config.yaml
model: "segmentation model"
dataset: "rendered rooms with furniture"
train_examples: 145000
image_size: 48
crop_scale_min: 0.8
horizontal_flip: false
translate: 0.06
num_classes: 17
arch: "unet"
norm: "batchnorm"
hidden_act: "silu"
pixel_unshuffle: 2
widths: [64, 64, 128, 256]
blocks_per_level: 2
block: "basic"
attention: false
upsampling: "pixel_shuffle"
init: "torch_default"
residual_init: "scaled_by_depth"
optimizer: "muon"
muon_scale: "original"
learning_rate: 0.016
momentum: 0.9
nesterov: true
orthogonalizer: "newton_schulz_5"
adamw_lr_other_params: 0.0007
max_grad_norm: 0.5
l1_shrink: 0.01
max_steps: 7200
batch_size: 384
epochs: 19.1
lr_schedule: "cosine"
final_lr_fraction: 0.01
warmup_steps: 360
weight_decay: 0.1
adamw_weight_decay_other_params: 0.01
Rows from block 2 of a small segmentation model, named by matrix and row number. Rows with one number belong to one channel. Each number is 500 + 25 x the weight over its row's rms, rounded and kept within 0 to 999. All counts start at 0. Numbers have three digits each. After the name is the row's rms in percent of the matrix's.
After each channel's rows are labels from the 100 images, of 14848, where the channel reaches its highest value: "responds to" is what is common among them. Only what is clearly more common there than usual is listed. The data: rendered rooms with furniture. In brackets: how many of the 100.
# convs0: first 3x3 conv (model.enc.1.0.convs.0.weight, 64x64x3x3, each kernel summed), inputs 0-63
# convs1: second 3x3 conv (model.enc.1.0.convs.1.weight, 64x64x3x3, transposed, each kernel summed), outputs 0-63

convs0.7 071:501436497501495500476494504509508500522494499497540500500455498500551501492515512481513529523506446502537493498492484504499514549513498499547499516499500480495465474507496500501501485611505466
convs1.7 088:495507497496476498492480468506519498502470500507495493494454451492408492485498485455470499496500467539495492520497489505443500515491548507511499539482498487506499529530429499482489501470498487
responds to: sofa (57); largest object: sofa (47); flower (43); count: four (43)

convs0.21 064:531564505496505520464501500486501500502495481577447498504463496505456502496498504514494507457506532493501501499501498497508524509529498503491504508473500538496559532437501478503502452537510482
convs1.21 098:501499490525499504492478465504488493495561499476514483518512466438488483484489469499510491491490469493469490495560490463511443504486475511467500433475501457499500488530535457474510487494505493
responds to: lamp (83); largest object: lamp (47)

convs0.63 081:545418504500506506472537405495485500502496497536498510499452491517475505497497491498496500494505511500497488500504494507505499508507484498465492503500501565498480508501508515508469491443462458
convs1.63 082:471462548453447489501429503488496500492583490477497497510509520502500471478516478501467509496497519502516498506522493516534469490482494512499552482481485497482534495538489505478543487493502501
responds to: arch (59); largest object: arch (43)

convs0.55 152:500498500524502487500500467507500545501500500499502500519491502495503504500507501501505495500498458428500500499507486375501501499497497501501572437465496498500455500504500502499502487489507503
convs1.55 068:502502500390506499503501500489509492480499546502496499421501455504515497501522498504530505501501499498505501502499498500488499503502518503499584515507494523484505496499494526505495500501494426
responds to: door (77)

convs0.61 063:530496529502497498499501501508498501500478491542486505480453500509491500496500501518507507407498499580496506499526568530519494469454501498496502496495519536527499513526501495479503455508502459
convs1.61 057:432475467497495498455500521504504460494554457500531491537500513519484502500485506475499470510492475506504496507443460492486464499493515501480500520493506496502524493479512430495517488503479435
responds to: ladder (41); arch (36)

convs0.16 083:488492400501509500501498487474420500501507500502521561497466501502498501517501501503512488518512470493498511482437495492499454508476500499496502521502507495499482501529501500486493499447496447
convs1.16 089:418499510502534506470518522498505527498452479496497552497542499504563495491496522499490502492498510490484481516487489498487539486492458491449525478496500496475503502457497492505538487486566494
responds to: robot (59); largest object: robot (44)

convs0.56 165:494498382500500501464501489474500500499501493500502492497498500523496499497500501497499490493498503501493495500407491493500499506494491500384501498505500497500500507489480498498492500501495500
convs1.56 076:571493529502485504511498513544493592512497468500544527504527507445517517430500522501493510494511493501497509508497485500498477491463497506510489454504500536493496464502511500502536495507503502
responds to: arch (40)

convs0.20 117:500500506501498590492486530497499500508505506505494541480481500513504500499480501555498387499511486501502500502504497519506503500497493499500506516567538508527496500555496508504499501498510526
convs1.20 146:501495492497494499472491502506499507492495497498456531502500498462415490471502500476498443499498499488513486424526489492462479505457486499497501496475456486514462492479488473500527452456501475
responds to: green walls (25)

convs0.41 080:480501518494445503507506438491561499500498399501482495504487522496413501501499498503489498500499523496499473501497499496494520489479505477485502499499504540442497521499498531496502503501504505
convs1.41 126:501512488490499493498507503497494498497499519515501504506512486494499436490611500497499503499499513501503501475508496518491494521502637500503483500480495506500501504513507501498501499490496497
responds to: window (100)

convs0.43 162:624500497499493495537501524503498499501500500500492496474501497498499467499501495474498522496491484496501505499498492491499489501509496552492499492444499495500494495467498500496496527499604498
convs1.43 210:492500503481480506496491491497500495497504505471499463501497479488499462493478495498499498492476501482439499457436454500546498501499473491493498519384507507497499491492528449495486486499480502
responds to: ladder (70); count: three (43); largest object: ladder (28)

convs0.27 096:503499499496498494499498491501499504501499498500497499526312481503500498499493497496490505516489490499502494499498501537503499501490499500499485518498501496497498494513505491509500499501500506
convs1.27 038:490502499500500502501500499501518500500497500501506499500499500500495497500451498497500503501498500507516500551502500501318503479501499499496501497500500498500490498476504498499499503500497499
responds to: chair (41)

convs0.47 087:502478500596506543482501482506501506491479566500502547482501502517498559500481499520501496498499493501503496499494499513544497463495459495502528523518502435527498506522500515506512465496507462
convs1.47 141:501499490501492385500494492501501495470510561494500502484475575471495508483497492499501498500490432475502501505489498477474500500499471502499523489486500519499501438495501471500507492500498524
responds to: window (99); count: zero (40)

convs0.13 099:501492482483500500528484493496502501502500499500503519500502500495503495499502499520513484499487510360500485501513496475493491479496501500506499449516502448505497502505488470479585482527492502
convs1.13 092:488505494487506508512572505477484472499489485488497498498514513473500500500499537490495506503492497498459481574499506521507501506500478387492500498457493468492501505505533541495497460482511499
responds to: table (55); count: four (46); dog (38); largest object: table (31)

convs0.18 104:507522493500501500509501502492499516506476492500499494512506508430488501495509501513548522504458516495494512505509488489491495498494499501340520494479498487509493498500487508493504503490504493
convs1.18 045:498486498533509559495497501493510505506490509516496488497495540559496503550504507503550500504612507501509582494537511502505524505512507484525525498508518502499512494499498499504507503512511504
responds to: flower (49); count: four (47); dog (41)

convs0.57 102:493507500493507494519501485493487498493490490499493494517354488509530497483500527507492482492505502466506493497505525508456500486532499555509500504485492477453485469503508495494506539512500498
convs1.57 119:500501512497500500503500500499499467501509500512499495499510500496502500501493491501499670496497502499508501524509499502499499512503501455496500500488499500503498501568541503497500500498500502
responds to: barrel (97); largest object: barrel (97)

convs0.39 118:486485504501504501389499490498507501491500503501500486500479503505489501487504497497502499502508511504499519500498500494498508526491501503503504496499495353476476470499499508525497494496495504
convs1.39 082:501502559499499487499499521507529508541499509374499495498501495503475495506499486518495495515505486533500499507493499515519490484494501497504493472497500390507508498495495514499502496500506505
responds to: robot (46); count: three (43); lamp (37); largest object: robot (26)

convs0.49 108:502501591500498510504498506561504500505512501500532502500524493559513498509500498548505502568546500509503486500519505509500531503511503499577499513509504530503504497509516517535517541495497506
convs1.49 093:487483485485460499497511440451505499493456506484514504493488479482486487465488454499478493439484495497512520498482507501488457492492452500410500502510500498481487509468484508449489467507511500
responds to: table (41); ladder (36)

convs0.24 119:501497501501497501475500475549497500495501500458494500501470471501478500498500494492509511498517495500502501477496498512500492487487515502505500515499485341507467476502493541501486495494508472
convs1.24 119:500502500507501484499508504486493552503489501367501496502489502504503501503510504502497491498506500498529447503496497510500499488499554513502451499505501428510520499501502466487494493485462480
responds to: ladder (34)

convs0.36 101:510375502514501580513517512497499512500498500499497538494489502546499501499500501535496518496515505501500495501499501539519499442474501506515494520518487483506493456503492508495502500458498497
convs1.36 144:483395501492458499500497503493453517496430505473500412495506502500499502500503489503494499498499500490501478501493500511495552505495502499498433498495499509501502499485497487500500471500464502
responds to: door (65); green walls (25)

convs0.8 127:476518498487496498377500489533499460429501497501468500499448478498500498487500437494500543493497502504501503495486509490500490516495497488478493498497490493499463464495501516496500492488490477
convs1.8 113:504472462524511492457504496425525504501500517510450501542474546497498498495501500499513465462524485501489488501500498504516488488496514500508505500502503493502499500499514461401520439500504469
responds to: wallpaper (83)

convs0.48 077:489500488484502499513472497452498499499504500500490496497462498485495497502500489475504473515493481482498499495495433528497482500513498543489499514394487514464502532481492444561455500490481517
convs1.48 106:485499487498510496508603495492480499486427497501498489511519496491502499494503488507500536501498500443498505575501553486503502514506501561494502466481504496500497495508528532504510469500504488
responds to: table (70); largest object: table (35)

convs0.12 170:495502497500469499500500496501500488500501674501500499499498501503517500526500500500496501502501503501505496500500499506500496500505442495491499502496502478500533507499501538498499493502472514
convs1.12 167:498504501490503479494500527494495478501500430491501502498505463477499478498447505470514502499431499497478496499498496486465503500501623500498506493448498512525503509495520491493528498503495487
responds to: window (100)

convs0.3 078:502494497442496500439497496471440496503491498507442512488378472493519498503500482453502486502509496472485499500494475492499505512480499485489500503504505492472508494484491497508477492493471494
convs1.3 066:500501495507498492502505545512545561502508523502523506509499486503551493493498490502497506516510498573494487510491642502497507483499501501496497497517499499491487509480502500498502490502502498
responds to: arch (43); count: four (38); largest object: arch (30)

convs0.19 096:494497501500493498493498497489460499515500500498497499498443501504504497503500561547522501480498518581511501501499561508502481506495465501504502572558502505499422494516492501497497507502490504
convs1.19 128:500500510499512504492516498500477506512513468504496503500513503497532498479474499494499501488500503366512496532461419498460500506496508499504493501498498495493495499573508499497476496502501504
responds to: sofa (75); largest object: sofa (63)

convs0.46 091:490483489510499499499503485503497560502487498500503439523477534495497511486514504498506429506471467506501498522504473512507407495492483504503522506482497507416495500502500500499509500507445503
convs1.46 081:497562497432509563485499506486505494501501527520499506499560448499498458497532493481490497501497514492500496495499502483468502495498505501501509506508491411541494507502503519514493510512501561
responds to: white walls (27)

convs0.23 091:502507497502501484487448504481498502512511504498500425511490501510482502498500533500509495496496386466501497500476496463502489559465505500504503488495501511502497452501496505485458495517449494
convs1.23 059:484489502584532487495499491508538489503494509493499607504504500499499491508514534501510551506505463504510511507497506499500510471504499499523493507553499457533476501495526508499506553496478499
responds to: robot (93); largest object: robot (62)

convs0.2 069:497506502499503501515504509490503498500483496497576449501429501418486495521498498496493473531481523497495524500439493506504499499500502499417500492497497496509528509490520461472500508505501478
convs1.2 060:492501456499499496506498495564460481504475480501471488492577501492507500457505504499495498564497503507496467482504488504498524502486495501443500495504459500538514452495508505461499498437476501
responds to: dog (45)

convs0.52 095:510480493498500498478502492510497501597502501500503496497457501480498498489500520486564487506494511437499509499477488487497502464451501512492498499488495505496493411494498434489500489513494491
convs1.52 053:500495543501502499487496511498500501540505524506471483500495480505497492511500539491505548496504494485501509523511488508504482505634497477499499513479501493529474502496510518497509585505502496
responds to: flower (94); largest object: flower (56)

convs0.37 095:536500388501509500464493494467485500499502499498463507495429499516487500499499499501503501530494489501505498498457505470496504488504497495509501489504530473492498500503415499450497491521488498
convs1.37 076:556498555500501498504468498509497500498495496496493507506506488502508498508497496500492549504492497542486496513507496529500477502501458516498489504497496494474497502503514502632493508493427502
responds to: table (58); largest object: table (43)

convs0.32 090:486503501499546486377500495495497499452506494501499504419529499507518494502501472507499523490508466509499525499501548474503552500479497519509499499519494495488493484504481499509506486504477493
convs1.32 164:497500512492500500476504500496505498503498481478470486502505500504523501486504505509499497499505505424519493506523424494614502507496501529503503502428502500500503500564500489508502517498494500
responds to: trophy (52); largest object: trophy (39); chair (35)

convs0.59 075:518540479499498499392496505508489500501498497490461502501462499530494498524499512500500499497481519470497481501506512481499493499528497585474502503510518494494539503497498495503501586498497517
convs1.59 054:498512499503498503517392479503466497484488490506489482496503491492508508556499488519497504499501479466447499489497477506506502508499499458439499504456494501512500425503547499493514498478498505
responds to: umbrella (68); largest object: sofa (29); largest object: umbrella (26)

convs0.15 063:469543525534401501462499515495500484538504505495494501540468476507501503523500537520501517495526491554492490498498510525490498553500504468499501538522513475527500509538505536493523491503477488
convs1.15 152:486500485497501487501495490482492498483499492487512593484606490470509476498463486489482508494482487497431507509514499495472498468474503501497493497472498486444495494505474500499497493478483481
responds to: lamp (55); robot (47); largest object: robot (37); largest object: lamp (29)

convs0.60 103:497545499497498501471519493509493500508498498498497494498412496498529499478497511514499499498485502490516478496499373474496459492488493499498530517523493483492475523459497520500496500539489493
convs1.60 119:502500507500501501498503499498501486512500571498454472489503568489582500497463495499499535506494493499461505478514498499500497503497500500498504494459499501504498471604531496485500501482501499
responds to: barrel (66); largest object: barrel (62); sofa (41); largest object: sofa (29)

convs0.5 119:506478375490501500493501504487500501503497499497484475512490501502494499496503501490495486496507500478500496500488476458504502468476492504458502501465490483424499431478451490495496499499505509
convs1.5 093:500501496509489504530496480531485474485501508530490506507510489495508488526491444498498537503507497501490517487529508415501538595502504463497501501499493482474530536497486500491506534550536486
responds to: flower (43); count: four (40); trophy (39)

convs0.22 084:511498454508503518485504501486493505493500529499498502521464500494500506491498498493500613501499505523499492500465500518570498498499535501491501498517503496547483437501496494508427500502523504
convs1.22 149:482493498517487429494486499498494500500500481490501497516497505439501493457455497503502483482499455500455471502495493504497497498493380500500507499504511502483499441502529509491507488488501499
responds to: ladder (99); largest object: ladder (26)

convs0.38 072:507422496498491510506483506496502501499525482499498476491447502446504513510491501498477509524502512508493517500487544492499495497509390501505504492497513500498508494500509502518499584511494537
convs1.38 083:501502518487458462497494472510497465511496512503492508481583485495465498521500493449486478510478519475505466522468499409485504490505516502494462512496503499559498491465497502497464514502509496
responds to: umbrella (35)

convs0.62 067:481514491498503502426498482488501499502486500497513498506389474533474502499498503543501502527486515497507500500506527481502527491531501499545505498536500523464502488502499517517467492516487431
convs1.62 040:506504455492482499529494490508458502501493500474595527505504500467501485434469477505495494501480492505491508484505472508499498503504494499423499518463500572501501494521503523476498502477504499
responds to: table (38)

convs0.51 074:473478504500500500487496519488505501500495501503512491502448500493497499501499500506521498513466489499501514500505478444496455502487495499480504498521493477435410431475505501507412501489500491
convs1.51 069:486495500512489500522503494505475493515496507524474505502477469521505497450500489513503516487463499565472470494539510553457480485503493542491405479503493509503498515517451495524504503488525462
responds to: dog (33)

convs0.30 072:506489433494496478475501473496505502502501498499514484511497514467506499501573499502502500500494529483503509492437493474499492497502495495535598507499500432480501522499461504496543493486501496
convs1.30 073:500505468488502564505444504504501486499496486442479500505499492499493503502511498511480504498518531498520545468506491519527464507501494505506500529498486538497509497498502502502543521496510381
responds to: door (72)

convs0.9 082:494433484498495485451506501496498495550520503500463461512451500527457507499499578471497495499492544497498500499490492456500496498512502510472498497493496482505497502473484489497426534527486511
convs1.9 088:501595496514572497499499509501490502504506502500499477509634497497502500493509487489503510502498504493469502498470499490496499507488490503478462496484473501502497516489499494500501505478502496
responds to: umbrella (97); largest object: umbrella (59)